Weights of a small contrastive audio-text model: trained on struck, bounced, scraped and rolled objects made by modal synthesis.
Rows from block 2 of the audio encoder of a small contrastive audio-text model, named by matrix and row number. Rows with one number belong to one channel. Each number is 128 + 32 x the weight over its row's rms, rounded and kept within 0 to 255. All counts start at 0. Numbers have three digits each. After the name is the row's rms in percent of the matrix's.
After each channel's rows are labels from the 100 clips, of 14848, where the channel reaches its highest value: "responds to" is what is common among them. Only what is clearly more common there than usual is listed. The data: struck, bounced, scraped and rolled objects made by modal synthesis. In brackets: how many of the 100.
# convs0: expand pointwise conv (encoder.blocks.2.convs.0.weight, 128x32x1x1, standardized in use), inputs 0-31
# convs1: depthwise 5x5 conv, stride 2 (encoder.blocks.2.convs.1.weight, 128x1x5x5), a 5x5 kernel
# convs2: project pointwise conv (encoder.blocks.2.convs.2.weight, 56x128x1x1, standardized in use, transposed), outputs 0-55

convs0.27 096:150135100194053086100122119111135096100137086137133187101170101126138126149115190163101127168117
convs1.27 077:148143137154141136130155108118111175175122124143174183193159085177175156116
convs2.27 097:070117194179156131163142114092114140153081190124150137074108142161178176117144086087124128174150066152100128179141094113109108150144141121069145090101154129089127110111
responds to: large (83); membrane (79); one hit (63)

convs0.98 102:171140145123126103061156069137129139162105193133141099150089167086146111106155093066140093145142
convs1.98 098:151137072144138170136080136144132086109109105077095108102073094073152110094
convs2.98 080:094074134187121149113154088173150133116075154111169066155100112155046119143226166099119130106132127144129135155142126130077175154114158149126144138114143116079128134093
responds to: plastic-like damping (52); clamped rod (36)

convs0.25 104:155168116122072137081090165090131141195056090102155134156126091161135141119169101148165120129133
convs1.25 085:119089068126122141144142166129161119117144149148140155119136210193162173156
convs2.25 100:116125131156116156134150088125092103157122112108133147145166110100108130130082143184124192141143154093098131111177136031187114161160109148153150164110056120104151106057
responds to: reverberation (77); text has "room" (77); text has "reverberant" (77); one hit (62)

convs0.127 101:145158132161155153142121080139161196149152094139125137147145084124162070089094133160155140098052
convs1.127 102:124068090091095121076082112117138087109119095108059108101108112087111107118
convs2.127 112:096145136132117164145176130089068126116110158130150084154138124087117162148124091145124153135148229165057161088131139120170098115042132119132143115108099093177117102137
responds to: bouncing (47); material: rubber (43); white noise (32)

convs0.87 102:152115150092122119129118102080164144138096120109045149139057113081155179153169158116147114167110
convs1.87 091:109124108132128146158177156132190172178175170138147162172158099106091113098
convs2.87 106:113153084130131159102164120117153150105101126091081161143143105124145075146065183129180142076167079094154186104134132105125113144142116111124109078120158148177182148050
responds to: rubber-like damping (81); one hit (80)

convs0.0 099:086147160160107108096169143104110079134153190121109155112144108148130143180147059098084151128184
convs1.0 075:118110109113143138085092105137110087063080126099074107104112087079094088137
convs2.0 093:107151125134160136085127118176157139068150089143104140117145073115128137163158155112170133157077148114097171120151119090047153121124127210076085176097129110121161092094
responds to: reverberation (69); text has "reverberant" (69); text has "room" (69); white noise (44)

convs0.9 095:153157122152073091056120119098094167106152154147129067155142181075092118123137106152171114124119
convs1.9 089:144112117120111115104093120123095077077094131091081074085141073084093121150
convs2.9 113:041143134111112158094100106187140148111088137130102095099191087158101130103148159127181114125085158157114150174158150147082160181144113067099089126117149149121137143077
responds to: pink noise (39); shape: clamped rod (36); white noise (34)

convs0.12 087:065189112109183123156160143113105134125160099070108126083126115185111174109124170167143119132093
convs1.12 104:136153160141098140162173156132166181160136138179192171141127158165161162124
convs2.12 115:113047049149098151145078093151141116124123150134120124145169146073078150113167105140167085134163156169150134145147066152143130146110144147163126156093125133108179190085
responds to: striker: soft (79); scraping (77); reverberation (73); text has "room" (73)

convs0.47 100:137135043112084150131188143102131155143106088131161130090145106115181133137105107187160156146082
convs1.47 108:156160158155141138123119095105087109065098115096067065128138118090081130151
convs2.47 105:170138134098089147133087154065129090127107068164150110086181152124158108108088115148133101132139161094149092101117167129139116156132076146169100122108199188189164159158
responds to: thin (high-pass) (93); membrane (58)

convs0.24 098:112134147140090135126153121152121146132080160143138137050120193112091189149161161075097107078137
convs1.24 091:131143100123100121146077098129145115044105129135085069120120124073082109099
convs2.24 105:120121119150133147127145067155179121118127099139096138105118140114131136164206124109137147140087147110105182120122021097058165122176121170087113151134122100063146157138
responds to: steel-like damping (68); reverberation (65); text has "reverberant" (65); text has "room" (65)

convs0.116 092:160175128073149170178109148111091112167188054089111151114102120138158134123118107168140097099127
convs1.116 129:145119130110121150098107096112105072077090122108067065097108124078086112134
convs2.116 084:164096118118173111121099171135147120063180166135183142126102124158134152090101130119119082120141100164103104155173149088113101094093103149111159107144191103127148022140
responds to: pink noise (28)

convs0.91 100:142171183158116123126133093126118124171120118086181058118153145112163133057150112130118162088077
convs1.91 099:106115121130124091091102099137081087091100106073089077083099094107096089128
convs2.91 103:129159113119106164077141150053129137083103179137124156110234121152120149132108068114166078156133093120146159089158126166091124108096131167084100105129156118157157154106
responds to: quiet level (74); size: small (69); square plate (49)

convs0.100 105:105154166149145168090143058145123122136171105129134170120112141073071093089146122068142126168166
convs1.100 082:173145136189154145112139149121119087068090064132129116134093179163161120147
convs2.100 089:179172128179141106160158117097155122057066139110149124143139092170131116103176115185114135103133100162112157160084080103114076104120129148148209108098077158130111124143
responds to: striker: soft (76); one hit (52)

convs0.46 101:127090100091177139148070103120248136108124132104159138094139139168129128140115113122097160129125
convs1.46 107:144144132124141117103093109121093064074054082117079084109103143135113153133
convs2.46 106:081158159101189129167120122139111129100074136132142073037106159141101144113118220147167099128092143126157095165110163102155177149130124108146119155106135144097078142102
responds to: quiet level (59); thin (high-pass) (35); membrane (31)

convs0.48 090:111154089124090102106198121147132163123142139145201133127128140159135130076107077138073133196110
convs1.48 065:105166169191139151166171158146151158166174138150133150181149117146160160099
convs2.48 095:140109163063171145160155150123148116108122158150190153137109087132109070127144143146110104177176094165099156138100112099199105096141150123163173105129130130082057155075
responds to: quiet level (95); white noise (51); pink noise (48)

convs0.71 107:127126043123151139136146121160156140165118114208156147126132134086138096140081127127149138130042
convs1.71 112:129141153134121126150167163152093099072109105074085078097107075114076115112
convs2.71 092:086122161135071114151071136111163090172166105166126133123146134118109112145103106142121060175127147139102093133079145108181101188184049128148171138091140149122077132123
responds to: small (76); one hit (70)

convs0.15 095:065167116180131115109140115174139175107121182090084149088141120176064126123139132084116117094138
convs1.15 074:117095104102109125094084098095113096077119125101091065104110106078077098112
convs2.15 122:100108101152146142124171075120145155126123135072128193136100085017164143205179101150155109117117095124119124148104100139124119147154105104151145187085103126136126168131
responds to: reverberation (85); text has "room" (85); text has "reverberant" (85); rubber-like damping (55)

convs0.63 097:114116152107164101103105169133159149164130128083095071092113176110118189127157142073164170081122
convs1.63 132:099098128128144092085078081086089087097092104085083087106116102124145146147
convs2.63 080:156132111166129146150105115092114095119169135186097174074172118095106171113106044178157089178139137118114177163131082065162098131141161136149126099117131105107102161161
responds to: hard striker (80); clamped rod (57)

convs0.93 099:167122062137097155100120140137178158118088106175175117101122121137163129151069147197167125116097
convs1.93 123:110124105091104144119105116125122112086077140095075052056153141127115128161
convs2.93 098:150129077084096136169122152107150116155109099114137106135110162128089108064089116174163130085168161155117147172090125139171093179102125120215148050135127161130145163146
responds to: plastic-like damping (45); wood-like damping (37)

convs0.97 093:137063126088134180123154169133113101107092085129198173061153093139150128141105139169129154129120
convs1.97 082:122105089135139163146128150162170166167200145137159153162117146130169152062
convs2.97 092:149156170117166133161133139111121115137174138118137106101141103173198133179094148077080203113107123131123111097104123075172134078162166115091142121178096118106057128090
responds to: bouncing (88); plastic-like damping (54)

convs0.34 097:125131070117158144121086068187123082126186150147124125150113138153135071162095071128152137169104
convs1.34 108:134113097092115085093064056098107102085083087156109109137128149136143143109
convs2.34 092:138123105116086077147103107119097187127098104178193067125093121137151119142141182149154134139175134140154137074107135123106126148077129215116093139077118078166158100107
responds to: plastic-like damping (38); closed tube (35)

convs0.96 100:122135118162117153091121124107099192133085126176092128087116120160136133145133195184191131070140
convs1.96 102:120129104125136104116117115108111098087086093084092073080086099103105071082
convs2.96 121:158104098142146168129203160105179112179164118114165106195117121085131123128185096110085149097177171127080161119134104152141146129085102083143116093059141144114101146135
responds to: quiet level (61); steel-like damping (55); action: bouncing (43)

convs0.109 096:124163127124084096109205106148109067156104120116161158105100068115137102148102103132124140206138
convs1.109 106:128096094104132115097077092120151132104112107105104057075097114099077090096
convs2.109 085:125160105150098098092076127158115159107156076200097111165122150093122166117119149157154120137073150100155146082166209111070109127113123135084081164100139115171174126121
responds to: steel-like damping (66); bouncing (41); thin (high-pass) (30)

convs0.40 100:152154154164126117092128173169145152130085177080156113143106061093138064136096157140095124164158
convs1.40 109:157176157124109127144123092118146133122071074130088090064073102091113114112
convs2.40 106:096129096101082119094162137153117141091156118156079111157119125063145145142068137165170163135084062161154096188093137134119151085091111165157170149144183108155148109169
responds to: large (98); rubber-like damping (50); string (47)

convs0.110 091:112106103090165128181126164146088187165103119113166079121132155118167109110148108106186162103069
convs1.110 108:093151144137123104157164157133118167205184140151155189158139140145105096095
convs2.110 102:079130163152136153113119204123133204140102140112167116164151107126125165099110123116112097173098122163112124169129159181144140103156081086151172133090064112046136110107
responds to: membrane (46); muffled (low-pass) (35); mains hum (30)

convs0.108 088:151155137123111095044172129108102131151129148150118143176116180105065133064109159088140151148105
convs1.108 082:110135156120098129129143125126155180191164117155206199155131137158153124117
convs2.108 093:168136127153078143192135100124182132167157062156125116097074182148159098157101108102115109106182136073129103103075104127146125063111137144163170128162152102142147132176
responds to: one hit (100); rubber-like damping (40)

convs0.103 110:100069138194126125109111123131118132126133121193117195150146141149137123051149058126103156136125
convs1.103 104:077052051099123086068094117132119130124142145118130134155150125138156158138
convs2.103 090:059075155136123068140139132108133138137103147097140105139149106087166149114110197218154147193097117100127098144134082147145142132086177121084093097143157141156164102143
responds to: large (81); steel-like damping (55)

convs0.88 097:117084106061121167120182073129187175126137101116157154155133162149167127065150138101122111124107
convs1.88 117:126138119092104135151090081122152125072101127124104066070131133126073065139
convs2.88 096:100119117120101171167157045193106093100057144131143113078131158157082096125066145084137141142172128156137121182098110096111172178153141162127106103120145151151097132129
responds to: reverberation (79); text has "room" (79); text has "reverberant" (79); rubber-like damping (40)

convs0.4 100:127061109123123163156155064148176138146125082161135112099100111187176136138112066164097117137127
convs1.4 083:142137092070123163170121100116157156137121142138145056056122110127116093080
convs2.4 093:124160035160129134139145100120101118103158095092105184142134170152091097124116112125151073171175149139185192119144155068112123152113156091151097097133086100107153128172
responds to: reverberation (95); text has "room" (95); text has "reverberant" (95); bouncing (51)

convs0.105 091:138155123090035107118127174159165139162110163128139152085096105171132087140071148118115153155158
convs1.105 081:182159167186136086126152130096121103130159106101155181145112153150171116071
convs2.105 095:154119179107136119141180141113091093156102124125110142116155118125139131128066186192064139169132068114100147151112077051146152109130205108142159117156151131130137079128
responds to: large (81); one hit (59)

convs0.54 104:094151139167150075086072145123105110194173122150106053135132118183128134126133163143154133090141
convs1.54 094:084114123082096107155161117125135165184121098159175199106080116124133099108
convs2.54 102:109149128115130126121095113154143145025107078129092127093154131122119195139139078106167163160144138126156105139156113157124092102079111064130062154166140127172074152161
responds to: one hit (46); rubber-like damping (44)

convs0.18 088:068149095145144093147081148154147173115153077163132146142169117097133155085152212130110111149156
convs1.18 087:131128106088118154147124101126146110085068131115089070087106108073066095133
convs2.18 097:146123099071106140139168132114108067124152122117181130094111097103129120124120222155110179160089175118141086097074101094160135085144136177181105125150144177130091156139
responds to: text has "noise" (42)

convs0.2 092:132169170143145112113075111128182139178122070138137108139124091160118157126122134114117061207095
convs1.2 090:163110096104105091076081067099116074095090112094092102150153118102128138135
convs2.2 125:166127101118131158135104144086095075142120162145150119126090164164180172137195139182089074125095140131178095110105182088094148098074185112104117124088134106116078127128
responds to: reverberation (63); text has "room" (63); text has "reverberant" (63); pink noise (30)

convs0.53 095:153080195119135147093159120125102051168127134108077125149094112117141060149150170171141129136130
convs1.53 114:124130125134112106095102115107094097067113142081086042127135080112082137136
convs2.53 102:160141108136121093099121175166076159152125164130079156183111111113124144123076176114109129166138090175123164106194137137107122074155148106060108151137104086103163061153
responds to: repeated hits (49); steel-like damping (37)

convs0.23 094:093118082118071171123157074124109174204109107094115140123167119119101120189146125143159128163099
convs1.23 135:118110091122115109086080114134098105077106121113074053105135103099075119154
convs2.23 129:185108138072076138126110118101119121099121073126102176067138194137136095143156119149115114093093112126157173124087160125073146121190155147142119141178171142169123159190
responds to: steel-like damping (52); string (47); material: glass (41)

convs0.28 096:167115132141097093104134134108116193100150142133103130154151209072077095088127083126174103136130
convs1.28 104:129117117138149135118098122137109085074081096106077077054077133112099109117
convs2.28 117:062151157171107142076101082188146142100074180117134078095161107159135087090132141146173103091131146186123125174181138131108153159120086082099138117116166144123115105101
responds to: scraping (45); white noise (44); material: steel (39)

convs0.92 108:143162101121086148128129187133129126133133132108136163121132104139087020175068157111154146156143
convs1.92 113:132139181170151104092141089067125106152115092130093143083056156122128116157
convs2.92 088:130107128148103153119103131103069178149138126157077119161112135082171153090065118188118132207146117150138153150096142065133137098126196130169184113133133094116171114099
responds to: large (96); one hit (87)

convs0.6 104:157161131119131080152057146114141094063124124117147149162054164130094100162123126086133132135181
convs1.6 082:088082091077061130131152134131126155175157118134130182173111097152146169120
convs2.6 103:139162074134141130143113099102108163129138080108177156157127119083142138132129139089063071234156096095159138118107138122123133113172127124131089086120115191116169171168
responds to: one hit (89); large (67)

convs0.1 094:126199117165105052122116106151137166157183150077103146109146155116073109087120107161137130134098
convs1.1 079:144139148177176153141138161152130169202160167138137151161153153181158156143
convs2.1 106:148128130164086127119127164086138055092156098182115121182094118210177093136110094100111137150169156126138123133121176098122088098115152174074187095096146147111129117154
responds to: wood-like damping (58); one hit (52)

convs0.44 098:131121128098127193144123081136163133108072099104191112076147120169212158146133122116124159131142
convs1.44 097:137122055150166118116084151145128107060132163154137058137146159135097156142
convs2.44 096:147093090100172093132134138094183097128198099113161136095132135170156128146072067143136200184175100101142130152139126164152130136109080147125115102100108109151054109121
responds to: bouncing (46); wood-like damping (37)

convs0.29 095:166144143140124186142112113118117144178123126148056131079056126136108090113137151142176110062109
convs1.29 102:128098067079127112110082103155084088079081117098100090084127110124108107122
convs2.29 106:103151097125132177132151149122117112158156198187179113156136121138140186115120071091081085148157167153130140120173083118122094110104113124091160069079166083121092111088
responds to: hard striker (86); steel-like damping (72)